python train.py --model="image captioner" --dataset="patchworks of several textures" --train_examples=36250 --image_size=64 --crop_scale_min=1 --horizontal_flip=true --rotation_deg=5 --tokenizer="word" --vocab_size=40 --encoder_arch="res2net" --encoder_norm="groupnorm" --encoder_activation="celu" --encoder_weight_standardization=false --encoder_depths=[2, 2, 5, 2] --encoder_kernel_size=3 --encoder_stem="deep" --encoder_widths=[128, 256, 512, 1024] --fusion="cross_attention" --label_smoothing=0.05 --decoder_width=384 --decoder_layers=7 --decoder_norm="layernorm" --decoder_norm_position="sandwich" --decoder_activation="relu" --decoder_mlp_ratio=2 --decoder_head_dim=48 --decoder_fused_qkv=true --decoder_bias="none" --decoder_qk_norm=false --decoder_parallel_block=false --decoder_dropout=0.05 --decoder_inner_norm=false --decoder_positions="learned" --decoder_cross_attention_every=1 --decoder_tie_embeddings=false --init="torch_default" --optimizer="muon" --muon_scale="original" --lr=0.0086 --momentum=0.95 --nesterov=true --orthogonalizer="newton_schulz_5" --adamw_lr_other_params=0.0029 --grad_clip=0.5 --gradient_noise=0.3 --steps=11400 --batch_size=128 --epochs=40.3 --lr_schedule="linear" --final_lr_fraction=0 --warmup_steps=220 --weight_decay=0.08 --adamw_weight_decay_other_params=0.05
Rows from block 3 of the text decoder, named by matrix and row number. Rows with one number belong to one attention dimension. Each number is 500 + 25 x the weight over the matrix's rms, rounded and kept within 0 to 999. All counts start at 0. Numbers have three digits each.
# v: cross-attention value (decoder.blocks.3.cross_attn.v.weight, 384x1024), inputs 150-179
# proj: cross-attention output (decoder.blocks.3.cross_attn.proj.weight, 384x384, transposed), outputs 150-179
v.185:491502548478469492530459474475508510465473496519521515459517475463499470503499491498539496
v.186:535490470517521542507532506554488490493526484519441491436486413465482454516476483472526486
v.187:498483492508510533523540533505459513510447479503480510499494492493496510467489481496530447
v.188:438507458516501537482525478456521433538518495517490500477491476468481486473511510513508513
v.189:489495505492498484491446510492537465496494504545455487497524467470498505465481494538534523
v.190:524504478504518474511508500464511508503455499472487496503533535513498463484468494515523520
v.191:522464448428514509499520553506468497489530534501458502495517506500488531499490537463473518
v.192:533483521494521508509501508524493483478498500528505502537512453551530552460544474524543483
v.193:500489457488468497536467479462515486491546491506469504526477480514518541513546518477468490
v.194:546506454493509488512484497471459483450495537472507495522484470476503533485516475525525518
v.195:478487501460518484506528490516486500490479462504458536487480495472485542509487513492487551
v.196:513513507504476524482502502511465489493528502485528521523431524505480499504520485549481527
v.197:533497495504510481511495507488506487502477538477464508491484474495442523528457499489505513
v.198:539518485549494484527457508520468476497480510476438459469526494520523510508491505523487492
v.199:464508453483537511545452493498520507512480479509517536513484445494512514488497497498483505
v.200:489519512470475517510476503492525506515481548479478505496524500485471521537569504527505513
v.201:497518507503499497494486485525454527498490540517500479485486546483520511468484527497460469
v.202:516492450479508513524499514521472550490514470514437511531467525487547507487541531534500495
v.203:523474542517457461501445527519497512468500505514497517488479497467461493515500513505478522
v.204:503515479517501476546443464498523512455545484463515505500479501520493480485507494518483484
v.205:505514514495519491518465489516512496492508507489479476460492481504516508538524516510518505
v.206:503501473565508467521553506491535471521493480486534512487515512471499447503516519478501490
v.207:561501465497540504507469474504522480538515492458479486508492499483541503532480493511488537
v.208:486507520530512463493512506507481507490534513479476509531508534525534548489509498481502480
v.209:515470499515508498474488497459444500533494505506510539470491506509478523516500515521444489
v.210:484514480502454475513499455480508513500491512514512502507496470485509534497511483484529536
v.211:522504551470454472490497518502441511494492490521468477471519470474498537531439464475537516
v.212:479469501480465489491539476472491500462491528483515524489551515493509485492494494509502509
v.213:486497499448504489510472516520469473512514538484512481469482461494511502492446547530485489
v.214:520491496437532489483514463488511501501511542449537478511463496507484477552509471507472531
v.215:487481512539455466554508468506510480487492511472529513533514534452541559476478502502470468
v.216:464460425511507493488519482531494469495499471494495509549508516523586500486503486486483518
v.217:520496509531559521483530487492502500517490520534534449493508506517530553504505496537541499
v.218:520513509498499500532518518486502486501516498468500492503493499493494521523497434448518492
v.219:506472469506526475494475529467514487470506492491520507495495554472484492479483511445481478
v.220:526501512559511477489451476520446494520439480525530471486462542507497529476485529513459488
v.221:515482519514489516478492511495503533494462537499511538530502519475458504461503515511501493
v.222:546511489513517449460519464507453528502470513528516529488521534517496472473484473503472506
v.223:496502481462476467466509476439500535469520508505490482529502492473495541512518482526493481
v.224:509525536494501463518518505517496497491471564506521509467505512493520484523518509499515508
v.225:530502512452479471512446469520550499459541484526515506529503482504503508518480499482504487
v.226:551542501477491495481495441567530478494561467490486475510513458502474477505545506511496545
v.227:497482458464492489501546471482518494473506513480516476525528529494489492461476458487474521
v.228:489519507517514556537521460503507509517498534521520488483548521559507499524519516501528490
v.229:559492462510518515502518484502481468550505473497482524512478476508495473502483506518527493
v.230:531522520457526511507481484513516474504513523450519490535473514478527497480497489492514512
v.231:539493499487526501476513502492523520464489515480522498517537491490464459480514458510499508
v.232:496479478460510493527489450492525491525512487481537500461527490497481512482505488521511447
v.233:540500524516527463543479524529465484489465553474502525506480484484477546524502520499509540
v.234:512537512500478484511433491544508539499469473517520506469566519541509473545471478503499494
v.235:496474518523467509462475495493519548521467508496548486497487476485479503473471504490502476
v.236:531495485541542553485490463519520501487520502474510533529535503529518432472507500483496535
v.237:446493516498529536516536456477504524487467498481520494481479504479495498503525502515515505
v.238:518492468497561486505538516517521460485550488439519520495550494501514482502486476460521488
v.239:486490442501496503521487499497510457556501528526560527505529475502485492485507483502503478
v.240:496492559478497497480499546481508498499501543499502502515498544526481513524477483491506506
v.241:480503499510524515471538475489505530492502465521527532511517489483512467491481464505549497
v.242:498518502535514513517507458494480493513510500484511507491507480457505497499485491493496501
v.243:481513481445488511487513505526496522491501507491526508462521529492514501487509480524498498
v.244:496513504471476506485468474497499439456493505517492558517523475509516484516524501523509486
v.245:543546480465513511489487496490493454499508518545533504520524495509513479508488478518494511
v.246:485484483460507470503467508529528463477542482500561512485490494469535558473512486506476506
v.247:550475500446489509491523465493479489471504520560482434487480523507492475476486520490474508
v.248:544472523450492481522474462502480503497481500523498532503530504492481516451493502521537461
v.249:552519528468503478504478490495520508492468511464488492505522509489517519492523532480547511
v.250:510518555521515486532505444497499489522508497509460512525494483451493481533482514479533528
v.251:516482498481495483464504533524512488492484545506475489491489518475543495522504558514485496
v.252:495503521557513473569508555483519476545475483546494502503519510502484500509509485532522529
v.253:534516531491509522487557483523491516507499513505507447475530524488532451507500526491480475
v.254:500519500490478494510502540528499485475516504506470507471526484486478491463465512471504495
v.255:474498484504514543521466498502508508489444512510524536500463506493541534521467511491476502
v.256:510527545471497525497499435472465537496447462495450593487483536487505437472485476507507479
v.257:548512528486462518471519501515532495496482496480520509508499493496518486506478523453525495
v.258:539521547539498557493494522468479495494516502516540488474516478506516519486473502547542441
v.259:461527506461466520527501505477459529514471541462509520503508514477505521494506466521541464
v.260:488505492491506522471515487522572515510514495488502502484468508480482464471463484508495521
v.261:508485491476509506501538526494476474474506554504479518532522487487484496480476477526462497
v.262:501472524536473524494516462495541505507450492493508470496510527465469547495465504457487482
v.263:540508476518465497505507438486492515493522502488509505498509542457483466462496486518495459
v.264:488504481511483468480523480482540496497480482513489465510517514443539553519503527501465491
v.265:509495450517487531517509581505511513535483548511535453534498503462534524491503481479537484
v.266:481486462520508444486511519478493494517505502481536505528489481496514543495474505474499483
v.267:512521504506515425505483456531491535529506543528495549515485481490490497499471465482517476
v.268:498480506513491466514474498554503526499435500483477500522570521511479490527481533524513492
v.269:491479527456498504487496498518513473501501512531503470478482523503449472470490487521455539
v.270:507483503471504529474513498503501493449472499479506500520483449502493496530532535532486509
v.271:493488490523509510480477497487540522485476470514499514452495500496478517488481520526539477
v.272:494496476490456487551470549502484463488448496449501501471536504481521508483454507536501494
v.273:508517460444517531514497502504471511522532525528482501542465492486494517518514494480460519
v.274:541506492471507496478505518465484530503469505526508480461538506514523517509497525527504503
v.275:476519519482520457475505496520451507481519510490530503506457552490511462501488512506492516
v.276:541538538533517498495501476485478486478492466522503517489506509488487426504508494509470495
v.277:519528482488507485531561504533510523485495483515462496489521509479556506513484536505504518
v.278:496539536458517506442470511493498489497506487488499489523547491505500509477509501493501508
v.279:501493529518531461510495452471474487517483490489510495525495507472522567494464474504512492
v.280:536499531547499485526526443451481505462456525504510538492486497491490521462475525512496468
v.281:483512497529482504498494523489470504520502501497474509500520497521482399513517522501466503
v.282:453469526512499489525516460472528484515519487489515482450519501516517495530444531534526506
v.283:510470531549540470495494457490471514448476493481480467489491505503458473497508502493496490
v.284:482500544456495487519504495492473481481509517456464511513528473505523505507483503539509491
v.285:498524506467473513481501498476504516483463511559491529468540517502473470509487493504473476
v.286:477503472508536472519526488511501487464475520496494499489452535488486490514474469513497469
v.287:451505481489479508497520522519519514491525464485510496466535482560461517521521516510529512
v.288:527535520482480464489484488513476552464518461504478482496500515506501499459468498480479528
v.289:555507509507485550558481510511463504499482497451530471513454525541508502517501470510467477
v.290:506502529498523490476489498482493496526520499483577457511484556490515520484497487507462536
v.291:534501489488436522537518518467490518526507508520543522491504474482519516533482495501497502
v.292:530487486475525483473531540492503471528479523530474490528514492487486494506524504500519516
v.293:446483499507530489521507526446502541543485490531485466493535503538555468498489541491506496
v.294:516507507484422538493522481491521509447501475493474517490472480517545465507520490510520494
v.295:526482551493474493473535539484518469487440476479506472492448474466539533489494506542522496
v.296:478504485477513527499513539519478471482524470492464541494455467489519519513490501508556504
v.297:500515490532508514534465576472514522481509491467550482493508530500520507516516562490506467
v.298:487485526473514474497486472482525502489488501508497487459461479486525567465488494475525487
v.299:532458421484494534492455500493474514519534466499522493488500475534473504520477543523493510
v.300:512497525477492468486488512521495560503495507480539476484487477518487540455490473492496494
v.301:523540482491467506504515527495497485500508491547508540495489496506516497512479511521496539
v.302:483487470495494518462482513483519549511472497524494510541503582527525483469497480492483433
v.303:528520520512490534491447497481479506494500506493496514490493441490528483486483506464531497
v.304:503482513511518497490517474482524468504507502518524514526490528527504525487483551485523515
v.305:526484518490518496476516513503509459487500467509497495514506485462490577478545502489543503
v.306:482510492455533518473468476496515468499473529504492490544481516445445456492490510501501479
v.307:434492555511497511485500465475499504476479505479515481495477496479533495507487473531485519
v.308:505478513490463528484518520486524510502543500479497527534476505539509490503504498528467506
v.309:508473494510481452480489486500485535493457552485521516531529532492472490519520496512530529
v.310:506505491496488493492502478522493502499491564529516497464493483498524520495499501488482511
v.311:504496456521493513500528531503484502515499519484511511469493493491500432496458506492513513
v.312:492504461510523485498558512496476486513512519520530471506557504473510530489522462505545530
v.313:509456492488512520531558528518481498495531475486537520541475484499521465472486535483500515
v.314:468525504511513533483518497504481496468476459473525558515507516505501550484463497476512496
v.315:522529477468551495521514444505516495523490490528538497519526484495526481495445488493504480
v.316:507487505510452475532499495491524473523515514493475539477500517500508518513525499470528498
v.317:479476484471508514505509448494526496472553485515466522496514539435531480484515514528468481
v.318:517482472587515526511501516496477463512531503507482486531507540534521528546500523507488493
v.319:531532546542486518477502543532505480484528527479502508506532519479476482514460519512495489
v.320:534521503503524466487511553504480500542544512488537487485476549502512482484494463482487510
v.321:506489444529549509522491522469503480504510496474479507493472517484510473519491525497516507
v.322:499544470471561474512464461533502508504473497473588489521521523501510508514477507525477528
v.323:514497520506510492526485451510497509469506496491479495502479515502543469477513553459504517
v.324:496468507503543493459477478501556509528506454480487491463494531492499527481539505499543488
v.325:484517485487493518499508537541514483547557514516499498505490469491497514502525517497471547
v.326:514529539539502487494518526519492509509514504467523460514472493525563449500482518485474491
v.327:497484513478503538495492534501496523447488470482494415540543518513493508479521511521481476
v.328:487475488541471552476572464488487487495433496512494508483457452518550454516495535506445464
v.329:487505525521517544505502518508530473476479446544509485499494499521470442557494513471548521
v.330:491492464515508477508500437517531474504506495501491513481470538506499534537501523485531498
v.331:477495524489496526474517486496510530468443487513459511509482490498476500552487484502516517
v.332:455536494533478484473486518526450518454469584506543496512516498482481491460508526481488475
v.333:510512533488471508419486510512499510480519496505470508515527504497484512511505499484495530
v.334:501566479467463439513475468516491530487494512504529489492476523474492438479491529531474508
v.335:541543518526483492497522488502476490499489471492442499490537539493496499478492504518491519
v.336:506493524469496519545494484492463511512512538497528494535500523529559483526462509495491492
v.337:476501501517513477500455487502487541492507448525497497498527567507478500479509542494472495
v.338:497505547467513511500552486487503484494503499492493544501483509510483488509503478506500485
v.339:496502515500481495466503531470493501469443500497532503482516449491490514494499468517487502
v.340:515517509515512551502456482526478478515506426523497500482484550517459493499515512499548480
v.341:523534480521433476509540555517517492528423519491499491481514517504509518502486501519489464
v.342:493488499500480537504493559502512489473468510501462527482499528483488510526505486501530477
v.343:517543513472492504528472484509490457511437501495455466494492510491492515525491466491485485
v.344:522519543505483467505470480451530474499483518489531524521455495524511495481477522509537516
v.345:497508503488436469484460478490469498491507518490484529495540542545501500485503486499511523
v.346:527451496526512465501487547464492476495473474537524499529517496556525532500515487466485541
v.347:444503543453548496471550473499512503513517499496491495496530461515492408533444539452495503
v.348:519483520482460536483490431514523552453528517492507463499499456464550537530520523500469485
v.349:492535474489457534475484499481484482486533524491480483527481520532513472482486491470516505
v.350:495522495537495510485484433534482488496532530509509523481495473504516489483503499493471523
v.351:474480498469507527490526530509552503517503453501496528497521529536515536506499515510543492
v.352:539508494550502458499497543506487506482501465479519524515498495491474471507473533509452484
v.353:474520535453580480521464485507473488450493510506475510508489468477476500488522475528477486
v.354:516517501468529501506519505519497499539482539497484457471473476492493474495519449481534506
v.355:517514504508534501471539535487519502492481496487478481503488499516527504504516490516559452
v.356:518447544473505475506503550521467519514509518520479505540486552475517467522499513518506518
proj.185:479529522482503535522511495495459480502479518484525482501531502519544536494495555510492501
proj.186:521492525483497509468496512480522505458453529488466507509520500484526474508493465455521477
proj.187:499462550471492482509498494517505477542484478533517512495481495526483472517513511557535488
proj.188:543536526540502504475482493515481439506507486520512489475478500496505480472523498520491517
proj.189:509450504521487472496520460487454493504530496473449476492480464480542473497503456501482530
proj.190:498491501506508507496501484461512477478488503468534480462496491487528489472463490465488474
proj.191:484505468490478503492461453507517505499503487489480487515509522523489485505480467483489500
proj.192:484502517447488515491506563515506501453470506473517512481484501535479529472485505489519487
proj.193:495492514500461507474474484475513500478521503483482501524466514497510542466495509508577551
proj.194:533503493500551529472476503538474503542502481480493486519514490456501459473493474526509520
proj.195:505476545464495476489497501481517486501473453507503471512455516524477485481501488500509501
proj.196:500497495535502530545442515487513498455496497542496507458540519504502525485503513443494541
proj.197:520496519497484505518534486468475477493508525480477479437521509511515510512499525452498540
proj.198:502506489537485503514471476504492533512485482498539509523507513493522500509523490499474536
proj.199:458485501538465480496530479500477517473476505513481537502493543486474510467513489486480499
proj.200:492488473540515484495533487504481515508502550558500510480509525534497534497511419483527484
proj.201:527469520502481491511510515516509502487488519462531538548472485509490506524524492483512504
proj.202:513481475530502492518526491528487503501522527536495497468509539483553500482500513477466546
proj.203:537511477474541494491486508482523460464485529503479522507419456500508496491496416498505526
proj.204:466489527492479528536486518481522513497523522520531508496505490525489505506481479538504558
proj.205:485528498503491489502535503489570463456504475501506490481453461509554514499486477532510496
proj.206:509499502537498500488557515506474467547530506455470490504512490523428507530488490464493515
proj.207:545437468482545516501477517456494490489477498496500480530520516496484458457495514466507480
proj.208:519498496541489491474530511529470499473550455508504459501523494514505517468466534486514499
proj.209:510494524498513485487464518531479500518497486464454510516515491480494487528515522536543446
proj.210:499514539495476481465527475523434453495494558511483495516493466519494517500557502510464504
proj.211:519495533548449454526483495463519480494531518480514488492490511474494492482475487517500556
proj.212:533505487526480510533511483556527533521508540476473516489513506496467521442475525488470503
proj.213:522528527509498522445520485512516517451495492505513486468533511521453533522504475480547506
proj.214:518513540508487488476436528496464404510480509515507496513513471468493526477511517518529489
proj.215:497515490481472466529526489497495491464492490478466505514515501480539548489494427474501487
proj.216:515492501484484506512493501494498504539499506497519533497498517537506532484515479526499433
proj.217:492494524507482494529513531455485525515515432536539509516502475554523558499481474524522511
proj.218:520473482464509450503505487513487506485553509458502508462491493475514510502488467488470479
proj.219:496517527465521514476459475497500525481459507476530528434468555530536471522523540486477536
proj.220:527481550494502487477502530452519512497453491481530562491478489498484530471494503460543504
proj.221:543455481495503513494503506491494499497488487496427483506520473505504450479512459490470490
proj.222:527466522508486492487477536487480502517505487508478562553507497498483509502531491517521500
proj.223:537449505507532445448544452484475478537475489537471484506517511526507533482476484432435499
proj.224:483472497500490505491522537492557511528537503507474489457491467526489466513488469515517538
proj.225:503501486470523487494533519466518494502475510517540506494505462488531507519480469470499491
proj.226:484504528493507500508474472486486465500510501480524517493472507524499484520513494481487452
proj.227:472465506482484525440492489507477477525493495478462492455500490542440485534476501484500497
proj.228:503524500566501521480505503496488505529475528504530510511490486517510498474500493458436498
proj.229:473515532561537507461502474510533488496491463523548499459493503547526531470520535504466507
proj.230:484475469506543476488524491510494499491491503498482501502518525476498511514499503493498493
proj.231:487533478497515521508485494489469519478529504499486477497494514514494490502518476542524520
proj.232:519472476414513478523519505495532525523490494503523498520479525513518501526509509536485495
proj.233:492508552516467477488501500550481462516484486484495510496481515520506528519520480491495521
proj.234:531495516472489503502477504487488508468421497508458518514520475524492503528483516528521527
proj.235:561540509519488510510494510525507531441471480521481493502503522510482475477510459477482553
proj.236:469491525474484471528516552493539519489477495531521482492518469516471481512500515484507523
proj.237:462523510453489480491505466508469543516480519542531513472511517516513523499497456507519480
proj.238:478463504489478481525514514496492480472530529535489536506509508488491447548516482500466499
proj.239:506481491501474538486517488472490458486454518486510523517472471491506494538542530506502490
proj.240:533517525528539491501544422472485495527537489503485491501515496523512520483488539499536506
proj.241:528508515509509476480525484525579479528480475469506471473482512456522500515473492508465508
proj.242:489458497494474481500487488518536491516476498496504534536480480490468577480492536510514489
proj.243:494469482521531475504511503518494523472467517493455537505511466500494487524460553545483465
proj.244:509533521519484505517468529513508509500540484493505517498519504517518523494560511491554502
proj.245:490528473474475520497499466521499447517457514491510496504555491546489537498519494451514480
proj.246:495503495490512490472512519535492466566552492519498560514462523466521560482487494516454490
proj.247:520512492490493514506514525470471499517531511485518500564503505534533528533505533486521512
proj.248:491488474473485507553472472535512501477535567515484508506445504472535519513507513482478509
proj.249:510492514484469482486500492489506438487515514493500460508487472539466502436537504524510480
proj.250:452479507478520492513519485455483520453483518485471510462461492481504502496544521505510489
proj.251:468527482500527532527508509470480481513554494520474468505482498470508532442541503509457506
proj.252:463511472567500472518498484519531509488534517499504527484523457547500533513529536439488551
proj.253:547520517454456493498476486467543474533486485478529537429521502491516500529551517551502535
proj.254:506452502546477474476513499481494549528475517514514468543482546502456474478502477441556534
proj.255:534523534525494491467522503446495511472467451514530514516530526501523483488464490535567455
proj.256:440487465452475502466500502490498497449485540490492496494478455496481492531507496516488500
proj.257:547505514482467508471479528510486486519514494536464539528469476475491487478483538492488511
proj.258:451529500546523482481521535555547512504494482483510512477461513532503538510522513532549528
proj.259:467521498514498529503498469492541487489536510485468511540489519521525508494476474490528508
proj.260:489550534486451494504475545508463495486460499533487535502506512458511534478500513532517498
proj.261:506517520543486505494507502510514443497496485492509433483529522503521496516477525439502510
proj.262:502458480463487478482476492507498477521487510520529547457498470498481478461505501526435487
proj.263:489499516523490515510496436505513479476490451515507481504474469537506485481541488512486557
proj.264:524466500546530513481496501457482475529473497527486532511514463499530516498475493518479526
proj.265:466492496483515506494501493511452529463468501490469509475488496501519502538482493532462492
proj.266:472484515493510527482494525496468496495489503447480536519484507496501465500522567481510470
proj.267:469487536494519503521507511523478506505507494494505523501492509486502511501516524506498532
proj.268:548550468493485533528509528532493500487480513535480553505486514512526428474516515477549478
proj.269:477460508476484512493493504529473507512492531471526510520495514489492537525511470440496489
proj.270:530499485528506508510522490503507520506528472526498466496461504489538531482544529487502472
proj.271:539493535476509518462514503481484501498515536511526494517528551522558486511465478529481491
proj.272:463508501460498513573506479453504464506535534511487512482474460460489572527498486472479552
proj.273:486477490526461483503479469495496525471471549533472514463497500508471481510498470509500462
proj.274:445517492497476525471499510476480476502469533463488508473480496481491488455478464521539473
proj.275:571461497498524467503495466527472525454484468502481528518484527486496493516503514470576489
proj.276:482506484497483494502483515516501518487512493536519472502501469504555487471526534544481469
proj.277:543456449527498500487527517519520515513465488547513485498458505548475496494500505448506485
proj.278:502507499483467486486483501524531554494489488472516482542461511491513493511480493498521516
proj.279:477473467511507485429448513451501493479471508530481494548465472507550564510534498521500509
proj.280:478487506461492493545530497573528466479487527502511490523486488493487492545536511465473533
proj.281:524481485510503506509557512530492474522459489510479483477501504511527484516477504523500489
proj.282:520498495529453478519489465509504483528540504496467516483516498505478482488557507507510482
proj.283:481466489473533478500505508475445494484514485529477480490498476509483522491475510492497527
proj.284:454478517524508525494505504520492507487509486507482494487488485518475490536536490540488462
proj.285:510547489450535527488447487478478485523514493480497518469500523472488516525497496484533495
proj.286:456485493511553465517510492470503526509478479454488485506551449548511527508447524475550506
proj.287:542487511491566512500464504456518549532512464523488521463478525528466532482526453476523505
proj.288:558502544520513540519499523466541497475506512485469448479518443468494482483493498483494539
proj.289:471477474476498519519484478497548449475481473501491493506481483490540528436488491522530504
proj.290:499521460480490463517462506472447506509468512497486481511487493502516485511508490501513462
proj.291:532468492488497520444462504464501472540485497474467489465500458517494490481500551467530468
proj.292:488511492484497541509559466487485488492521493465494472492522494518480479470539489503514516
proj.293:499509533495508471488476524479482468476460542518491557499531529521560515488514495511487430
proj.294:461508523518490504504494522516535472482538503492506507496512452476510477530491572546490522
proj.295:547487542528566551521492498484542507480506462509493492492505517505562488523565518482511489
proj.296:511499498485506504483496492434496491495486513454551526500484494471551518479539479480492485
proj.297:485476495480499513477541516528518479471474534459449486547551504529501421507519518513501545
proj.298:511486507476538488537507510457569507482482517498505479485540473482507496471486491522499572
proj.299:496482487521491515484516489450521452488487483509510504463452519494494490466523521517489493
proj.300:561511499514506506511516493514491511530481490473468515559480497552493483498499475459470504
proj.301:494480504517498474521474498461466485538478517508517481459498510489546524487497487499536472
proj.302:482518483502495459479504491430512494525468468500469549534492526482497524489545485458467454
proj.303:502544529472500474498551489484510509509514507496514474502515480479533522483475544565484537
proj.304:484516508504507486460460480489501518462501509527526463523519480509471497521471486471500552
proj.305:494510510480481494497493495507485462505538489516494522520496508482521460537493481519511518
proj.306:464527490501530506490469508472505475508509492485511511539515492524462493484493537516533476
proj.307:497528529507514482497519480480496483555460478516535552492464437502480507502508460445544496
proj.308:472492524571434443464496508480474486456505500477554511488483497499513462494550521464467451
proj.309:474562484499500517529482497471499526482489519490472508530478495499526545556445460504512485
proj.310:523531518542515513479492522479544501485496471533528465480457473484532520470506439499493475
proj.311:540498475468493506522478534494497552477494490474492539511517473511477531525514472453461456
proj.312:537472496500542491499458550528541522485505477450505494454541502441508469462482460459447442
proj.313:528465510511551481529485507513512509497475493544526468527468504514509472493492515494503484
proj.314:526504432504478538509510476524516480462477475486488516522498495517474498524516508469478470
proj.315:450530504452471550493520481487503489511491494543501463459501513503496451472510494519487542
proj.316:471549523512494545507462475471476490501535504545522485501531515488528487491439457477512502
proj.317:474513517484519498505508536493506524548466520507494495491500538500465490446566578514515480
proj.318:554466415465511519500489573498499508481497478469501509447493514467490484500496487523506520
proj.319:518441506522534489479483493541492482503502494498505531496490489534545534530505503531479522
proj.320:431493480549477512489527475535521540465515509544480475514507507537520468543515430470460455
proj.321:542485483472459480519499494492489495516484501555503480464492509498491470515502505515499486
proj.322:510512505500456449485486513474515538484465500483469520512485523519515443524508510524457423
proj.323:472538500476555449578506491512523494458508495483499496557523509502467497478468514545505502
proj.324:508498450507504496517515507492512464485526493457520514572468467441490520475485511454512498
proj.325:467427502533520498498495531472478494516497551494453529504497498447564505537522481512478466
proj.326:478421493500508518459497505466525545480468513514520493482478506539508520503520545514518552
proj.327:520529526496470475456478474447470484535467492449497520556525483487495501533522538449495504
proj.328:489525552484491497516469491505533489491525488525502477484512496538527496498494515490492495
proj.329:478506522536485474519502515437502461463468529490470507484500524513494470505547532524517502
proj.330:536552490526459508549529477478500516511545458538514492508479458445483503485513462534479520
proj.331:474481498554488461539522529505514457463529514480502520506520485495487532512425523464518490
proj.332:502506539469478487483513546491514532463523468482510522515523526534517491491464500515489472
proj.333:485512558503505506530464480521509521483495504498535489504509489439513492487497541518477463
proj.334:475460472473562435506523504492491521522514515527525504498485542510509516468475468481468513
proj.335:516496475515541462470504518515496492486507521490528519530489496479528443517482498482521497
proj.336:487511493540495517486498486516492508533524487490506515509498511503498499505503487489511516
proj.337:480488465506493522504509491536457416518511501482512460487531472486488526495512513519543515
proj.338:527541458488503487511501494499514495486497535494516462468484536474503440459486512506500479
proj.339:484524505526522482450478518544481515488461441522539480489471500476475499481484476483470486
proj.340:468513513519526540518480541523490476460491507498488491520521533521499512499572522474535480
proj.341:501525504503471483468490485499477543473423528514479543508516509518529488461471487456543486
proj.342:495488481506486481476509492473552462452460479514514529506492508501493530521499529492477503
proj.343:465507495487504517442457521483449529489500526518524507469535526512460489531517490515531512
proj.344:544515487500480513548484502515473489488499497527514479489528508442499522538481487487524487
proj.345:476543528481500496491531538494510488474512509492515480557497473494542465487478467474509524
proj.346:521542473440513523473472486483486479485476503521493522487521505571513486488508486470510498
proj.347:531477481507552504509512513485506507540507495499499483486529453534494492470512527458458480
proj.348:487480485479520552490514503532508491529504473503517485533520525479481490533505485498513513
proj.349:457491490519519532501525485500544477559511541488571495516516481448521540474507480488473519
proj.350:511520473512501498516489517473496493496479513504498457503529489488508452500485468481517533
proj.351:487489505504534527500489476486471490516479490500482492515508588493514484485504498503507515
proj.352:561496489504528515507503477488460525531503498490463543465521466531453507506500531512465495
proj.353:509491562440506522529500507496510525520543497513480498532474502504475494517520500522481519
proj.354:508499502511486466503498483515506528514444489533496464523494526474498489517473503510500507
proj.355:518501429504495519509499492482507515512454516501491522494480488491444453499496511484485493
proj.356:520467488489457507544527448493507503507511488515557484494488529506494499493477487478515448